python train.py --image_size=32 --translate=0.06 --warmup_steps=200 --weight_decay=0.0
Rows from block 2 of a small image super-resolution model, named by matrix and row number. Rows with one number belong to one channel. Each number is 128 + 24 x the weight over its row's rms, rounded and kept within 0 to 255. All counts start at 0. Numbers have three digits each.
After each channel's rows are labels from the 100 images, of 14976, where the channel reaches its highest value: "strongest on" is what is common among them. Only what is clearly more common there than usual is listed. The data: scattered letters and digits in many colours. In brackets: how many of the 100.
# convs0: first 3x3 conv (model.enc.0.2.convs.0.weight, 96x96x3x3, each kernel summed), inputs 0-95
# convs1: second 3x3 conv (model.enc.0.2.convs.1.weight, 96x96x3x3, transposed, each kernel summed), outputs 0-95

convs0.27:143174109149154088149129131137139144168093123150099141145136130150086120089106104085175133142130117130102103161116149126081096114101112121129127107144147103184141124085141098143129148164129079145148149143118127102136134137140100142161106115096111177148152104106146155120087155102138133121
convs1.27:146075144128152173133146151127078132126155136097115122113088109075122123125125153153100147145121110135134156126144175122108122133111100147142126107130105168136132064099126152128144162090138160122119124099127121188102123141150127111104188125144154115099153100173109115138151150126113108132
strongest on: green (72); white (45)

convs0.63:085154110130117129148177119150140108131167120113181185144145150190131137166143120078142114112150166116117106115127125115151138137139111119171155173086162142135121167141123152090142097142099148088132095124112112165111150124135107127112124122102138105132120138141148143093156134117117150159
convs1.63:130103105109121093126083131129110098111117129085084121131100159106138142131171126133103155152110088134121130124114125099128137070143075136078135129113130102109106090139112098155118145105139075149129134127136134145144126093088183129121125165148157138079120086090138092121123142110124120122
strongest on: teal (76)

convs0.53:118120143064141139100117144109095135129130115084195134132095141140113130158130130106154123082132140108133139147112079155148156112135084129085183129086156090175130138150157142135155142137112170122125159108133128143128163165136127122153169129159134150128136124145125130095133147095106130132
convs1.53:097159101196117088182119102140158160087168105119109121104113121126138133117119131147131127132150087098131074149138139117126142103110138099162092130169105148134127114098113152133148124145159117094113126148100109126134117097119100117138128112127089164188117088113122117152122160142155104128
strongest on: white (71); yellow (42)

convs0.44:106118116121102106117141144092093113125112138169107122100131110134100116129130102111153131114111118135124100137084117106132123103152130085098111115076128073175112099107112149082138079149099114090138135120060139114136122147122092099127175112124094116133135146119118172114105123149129081139
convs1.44:152111165172166087087123142149133124145121103113150158159129136134135121151109143130130152108116154134147113116110148160112140127124117155149116191146155129107128127173194135137151138137163119169120157155148127133102148155131120178141093135109128162164117138138137140170142145158172180135
strongest on: black (48)

convs0.7:092141124135152110153121140153106132174109075144148104113095146117127109123103084115192084117113168143104069111133126107156103122125102157130135136119137121127146105118131080120138115115141107116107133107109123117138139119114106132161121105112133073139110096059127132146107112125075097112
convs1.7:143129105143107115099108141119124124113160120160055121132174100145130091092142139135072166152128112115140180158131132137119171124146125105100126111159141129104125131138101152130101115136081130129184104138130121111115121111136107148126130128103087156093131152107098099072147152098143128156
strongest on: blue (51); black (49)

convs0.60:134146072093136089161117155123065136129162132149102113101120157157121107106161110090129138093149130144108139164114134106119122130112066120157126114113144084142140120105145148126119125105101138119116075101132092141179111123127128151111151128155112120155152104097128149080136148103111100111
convs1.60:120144127102140171117105111091194082147110110098115096146126129139116137138110142164128125138113147099140166135125136147142156105131125113097139116150108146123134122167055129156117135177098121134114182112117134084132133091091148118176139100123121105086128112157155111133095149114131137144
strongest on: blue (76)

convs0.1:141159124099079095124118136140087116100140104166160121139166118135169109143152110099146137128116158116118103098124134121157181116173124133106170163095126058158166154130097133127105120130136124143142146105156129119130122117126176127135120133085161083132110122109101165131156132154118122144
convs1.1:084145127125153128098128142079189129115096165129176104103120161123100116112111171153130120099143102133131114133152143117129105119113102113168094123159123174110095161146117122129165131093160107120139121133086103150096137137123108127119128154176119190155127089131133130134101138092143132141
strongest on: red (92)

convs0.25:134141123130072106122155120151129132107129073170105150135151123110099138135131082099138142126095112135126152123120098137113170124122125078114153135146137111182151124110144167149163109137113083135100145138099084126127070134100128145118120104138151128136086071140124142164104126112173115130
convs1.25:125109130129147144111102161119094104120101168086173130161145140146140079127142130133132121116158179147157118173147141115128157117156120138108130122115139110058140134122101107105151112112107122124155146173171172133112171127136082149133166119144121163108136154093154163117117121146150151131
strongest on: blue (40)

convs0.69:137161095115104121121141144067094146143090117146103102173126095117141104082128131089104129128120156112117149163089099106115131129130115109082115146096131101146138134059156119138136105131114088143165131128100166126110131183086119153146153098115131158145132134126132131110118100159148120142
convs1.69:141150118142150102133109136111127149122109147126170125092173183128147109166138124123113153118134129141135102146113165117138138200120134073109154126097094123135141142162155120129141140071118132119121134162096054146119128139129133125117118183162117126176151120115131123124136153131164096136
strongest on: black (47); white (43)

convs0.57:136142103090093124094144128131118150127131164119131109112138138167134181163098087123109122152129145153140132090132119199144162093163095112135176120055148153142143132134152154127138117140149129103127124139136146115143094116116132126149117135107123151120143120155153096054120135104144140118
convs1.57:135146134146132126113104130111182060085168158132137149122156142140098136115127168125107153124135092052128121146129115095152123136061182095157160117136136132151169133154116163141149137114119117139130104103086105154122148123140128121123128097125130114115114090149109159114132135133109123116
strongest on: blue (54); black (53)

convs0.16:153142125132084103088139130093123145121113130167114135100112149146121129163120086143190114126116123155159137132129089157104165102111114071129128103092112126159134133094107109110147119135093105153099136100100135138141077121151134137137151127082095131150092150137114151088109111137114087166
convs1.16:154123110096146126142135147147155127132101115158116133164213096116089131099122132119096142131135103124065121162129156129131112123121159145161137124137143146141159110174142149125133074122131123086131120133125121157112150139124090143179125132171108161122164151121114118136123153119191130143
strongest on: black (65)

convs0.59:133165133125131127127157135137146112111070096097097087140093125090129111089131162120125126145118119120120113152125148154114114148116134150157163135119132077093140136032165148146138137131149125115124121105112091176116093124098126145138107137110125140139129147134136110106085067112124116143
convs1.59:137061115135144155137123126113150126150153150144110119134124092146136117109108141109108126122156118107109151114151149135089093140132134125131122091172093198111138113098092113139121187136132136130156160125134120105071091120127103120096112155108132140066183125121110128141136131111099095131
strongest on: green (98)

convs0.5:133149165120081114142187118122075126113114128087135125146094180153137126122095148077121112103148120091140158120124105117163131133147122115116133135101132164153103134155120117071139134137124133107147137157132111163136158110131148169111138140114137106130064131150135110085106159154118143087
convs1.5:160116100124173090127084102147150121121131102086107169118157091105126138116116123154146134148117161181114109061125133101124158139099121137142152119141161090172139148149154139126092089108149117093125110083141117121146134096111115117152098133094160150109108114145153144108109106134104130132
strongest on: yellow (42)

convs0.29:145179120151166089104140111099114136122124146096096141156147183129120134116100134124125099166121194106134138129131134125170131106109130114078115115147134087173147117096125112079148142158121090140137117130157121136148156127123101140141121153075143152132144088121072142132114136134153111138
convs1.29:106122119105093126151157120111157153130116127171159165116144098119080125170118110163142139097212150152113101151134135124110163144098143135148131128124119144129148137119143136142145139102129156108126146173092111159139102141121090132153167123151114187187132155126148154142124145142130141114
strongest on: yellow (90)

convs0.26:111173130132120146107101125137097097120119174117125125168108146095105154111130110137123148112149113119130111133107120141124177092127115085105159138117154107158120097136126174099119109123129136185125164133089150135135113121099109083148102115149125170104195081136158104085132136129145130149
convs1.26:130150145116125145144152118128175115143150165118145157122103149160170076163148122101131115145092114121116129129096107127153094150130138135170143151130114106099163125123123110153093128175118118105162084140101144120124127115155159107096177110119144077103070145148170123171139110125141130136
strongest on: brown (45); count: six (39)

convs0.81:119174145082089130098161137121125135119142144089208152166134119168129125144113143162150145112158114090080098100148095133139104119138108127111143143134181117147128171130138113120088114117104127139154107108156149151129129152129121119147113144124125106137104122124122124120137078183119170115
convs1.81:107076138136120079056118103135137120137108122075114124085081132129112133105150147136082129113108103129141126129082104116117149100146127105132111122097118107105117101089120107093133106111093094115115101100137092131120139109077147125094106121143115137141102143167102100117168123130137133096
strongest on: black (55); brown (43)

convs0.0:123107124158110114119154128116138141131074138149127121098155089163133118124124153124132113113103131141132129152090159096111097172133124136103083128118142093158162145100171144130140139119152087138066150123147094169083099123153098151121133120132118138147142142153107156139099109178166084143
convs1.0:148140127072156142118133118114107149144080139136150129138120143071094111106137112141126138125121117102143127120178124123141107133125115106114154108174096174097136127128118111117119140078070150113138109143065084122132101152097140132117091130103142116123110161079138139079093106109128137132
strongest on: black (77)

convs0.14:101116095122133138096116146110155120101100112137143128143107164146123100097155123148095147137111137096103136131089131115124089127128151117066127100121134133094101115132143145110136083115108111126104087109170121093116105057120132125136100114079149092134105138062099105110130115161107121134
convs1.14:095125145111141075095124106118092134167120078121078111089171080074133128124135114091152105114112141165135110109125110128121188133130104138112139145121107082090119103127131081141105158119092107124125154123118095145149151143108160149107108119128141135141105131125153134125113083115128104122
strongest on: red (74); orange (60); yellow (45); pink (40)

convs0.19:087123116146095116094110101126110152137143096120112091148090170096076126095102142119108130138134110111116108156107161150169154132091124102056126119092145089146129081112123113102150079109134142138134130107099096123145126133115105127138143126134111127154097126102126118122065124151111149138
convs1.19:165103153112124141157130129119082138125099100104108180131127111148128132153118158153107146109134152145111108101138083068142164114127121133116119124110141109190121118131164147101123135165111147141108137121159150186123122157140137121145121112086124145201129150121133144139114068153137136114
strongest on: black (46)

convs0.21:135145092120136128168125116128111129172140117106133108141077122120112115088114106107129112153093084155126119135100126148148134116129143096126148139090074117131059155129111103149142124110102123135159149107120140163117086170162061139112133114125101121128093131116061130147126109139133145149
convs1.21:131057160156128116151136145138136111115133158150127136101128124157135167178165089130131151135107124141118149140121163144119125148132145117124111130127145104128165108127177151117127106091168109127144120151119131145175170176091146142157161130159136068114156125147143145152160155103105095141
strongest on: red (70); brown (44); black (43); blue (43)

convs0.13:123107161151140112130110114103135163095142129108140124149146149087127107115140146148140114086119116061061094134158157075154136114151111141121148125125145114175135119137125149076127068160080152144113133126092104138122129145142115119129122144097150134139134114101115119164136125122085131091
convs1.13:139165138163109165138130150137076095147116121139128145136096149174113119150157117101126148166100133163141172097116087172129102133136109168118111157131120113135153144148119109136187153148087090132157126157149164095100094144107121137136119117161145093131158159109126150110114149117124124154
strongest on: green (65); black (44); brown (41)

convs0.80:131085119117156078116198158090141158149130107138133111113143144142119128113089123149114131129132127131111086157105123146115110126144125101158132101135123141093108119087147100152101170120116093116132110125123128130136144108147137168201128180105095106134096124111128140089125086113085122109
convs1.80:109158106113107103145088077154111105118115116100153114122089144127124086159144085101121092138121125104115164123129140116154156089148131148092118113145114105115125153155123129101124081106133137130131094098116132105120094104112126157058193095124114105122176103110136116131100141120135116119
strongest on: pink (51); white (41); the character M (25)

convs0.84:126148137101056136111109090132119160117117091078100156152123119147125107133139124130162131120091123112077150110152170131113159134101116132131116143109137099112159161132112115115130076140151166166106105108098099126124126162083087097129110105163164108134078123130131133134142148150124113136
convs1.84:097120142134167102143131101100092095121057136100135112144120127126119142115128090121125074084126101088122104096147090107137140113121113106097134085086120125141110102121128122120139109057111103083090171145129124124118156154155156159108108143122114107110137094121120144123123140153119145117
strongest on: blue (47); brown (41)

convs0.75:152169123125109152133148152133121087145062128130102154128112109153137100109154087145108139133120123118089133123074133112143161135123104099110108115149110112106116130166132166146086146162100145164134140112105109133140094156091129144101146128163133114090132112105130118158094116176077167142
convs1.75:091100136138141092125099106144126119095112130128112092130126140110097095142123137081123104122092153134110113142144119083155101093137116154120101105043139139097108143114144102120133081117113140116141110116108142086139138116144140094170142095141111121119111113103122128114142128060177100115
strongest on: green (93)

convs0.79:114147132175068114069101052167132163162094134135151156107123161144124111155125123137110142124139122156095132124105094100143124127126192117115180112119119109138122146113137131112134155141072111134144123121142100121163132126135142117106091139154113153132139097135106106146165141122148131125
convs1.79:106104142095104104176113142121111139086145120125144094116098098134135117091113083080123155145132103073124152100143159140124143126119068140111059133155133108134143086112123108114073105135144119119128167140119131102103101116108127114121152115153115062132144153133115133140121140143124129111
strongest on: black (62); brown (55)

convs0.51:150122149139116134134141113158147158150151124130167145150127140130129140157201115099187171134130145144132156101158134134130146132115105101162145175141164158135149166148091144090157137094136116147093123132132134171119120157134087173130159153126158163123141143113111095135141138149107167138
convs1.51:088136122099126146132121138111152150086118115102111145143111173130120160099088075143114096103140117137125105180110125126131104147133113185117115134085135119104110060112118089140114111153138142112125134139123123114114153102147179093151099143123127086140120116168126114104116143162124074139
strongest on: white (42)

convs0.70:112160134166152100119108145143087119078160132146106161121145155108134140163140137109136126121085140140087118116142117069157161130113110122117147181104145137134099134108100151107129064128114116129094157117150118062101106133134115141124113128129143114119150062127117139129124132121127084152
convs1.70:141130107118099130113112131144142109147103120147156119130158144131147091100135120147156114151138149108102170137116143189132122147163118095142173139127117124132145126185122154137118153152124092182124144083101155122151156099120183183085126126164134110111093151119168151141116154102120122138
strongest on: red (65); pink (54); white (43); yellow (42)

convs0.56:136126093149173157154163144131122099126127142159136122126120122106147125130140107098090178110134112125070142169111110062151131131123146108119119111156118100096114131153121103126117131128071133120097162095170099123099111162159133112137136165107103126118151081150123132124169093140105153141
convs1.56:109158103109122113148053118115161144133138159106093133104115111129098109115124156107128119181103099090136134106114138167132119100125134135105134107128101128144119099107095172116137149102101110190147125135141132143112148054111102125147138130166132088144132164116144121129080103149128128121
strongest on: blue (49); purple (40)

convs0.36:120153131134159123162084115149114107137151125106109082115104119121085101143162170114079114097149126114132117102143133116154187083093104119121167120117141105138132153130134159124148089174109131106143150092086133128104147140160113084158141121174147134134164153113155138142146114112143142138
convs1.36:116171132102104142123123137142103130147095118144101102105112155142173109051118095137146111141092127152140104127118111147120116169128109132144158141088122121133148102155128086110081094135116125119104112119120164108170123099134137149104142146098121095127118119093154077102122155149163105081
strongest on: teal (65); white (50)

convs0.4:182106133130148106114143165093099120119098134196105125132124103135089145095113100074151093121119121171154154169145174119129151156140112098146109126098126108131112167126168143131112096125133148103152122140138093127150113119103106161113131132092138148137136083162095127113129149113144150144
convs1.4:097152086121108089174075157142136135160094111095101137133136156125137130113129113145115135150114121117123097105114124146106086120112146154086101159094114163087101129148094157157111147113140078098106130108143151089137136105112141113148135105092111096106113144075129106139138094158139123109
strongest on: blue (49); black (48); purple (43)

convs0.78:128109103140103132128132142101135092117149098096130129116168155097148136135124106106151122148097139094128129189096132130103160118123135101152146120142108068091118137183097203162111140099108102158141152109119124152159126120130128154140083132145119094122138105111140112136153109110112098166
convs1.78:104140136116155109070100128172072140105098133109149159132112121134128128108118157121114122091133130153117092102156126084134117146150131123131119131075149157136120143117164099058119094053106138098107113115097131135132112115095144130135135136121110149126122129134104131094129144157137150076
strongest on: red (64)

convs0.90:109118100156141139153168165104136128133110141155117124169125136115159105102152144146173127135122114152119101167118125083129136119149128102117125142100170108141101160057120113146153135117092106163141109137104113096140143168107105158125171102148133156104192099108124141139133109090101146126
convs1.90:095168119114108126149129146134132088149107130105110117123115144141094134090097118120115131168093120108140187115091088163132115122168097140137110119175111091119128095165173110150093112179109077157087144137133126132119116121139112111150113141113118111127084152119160127136130114123146082116
strongest on: blue (63); brown (48)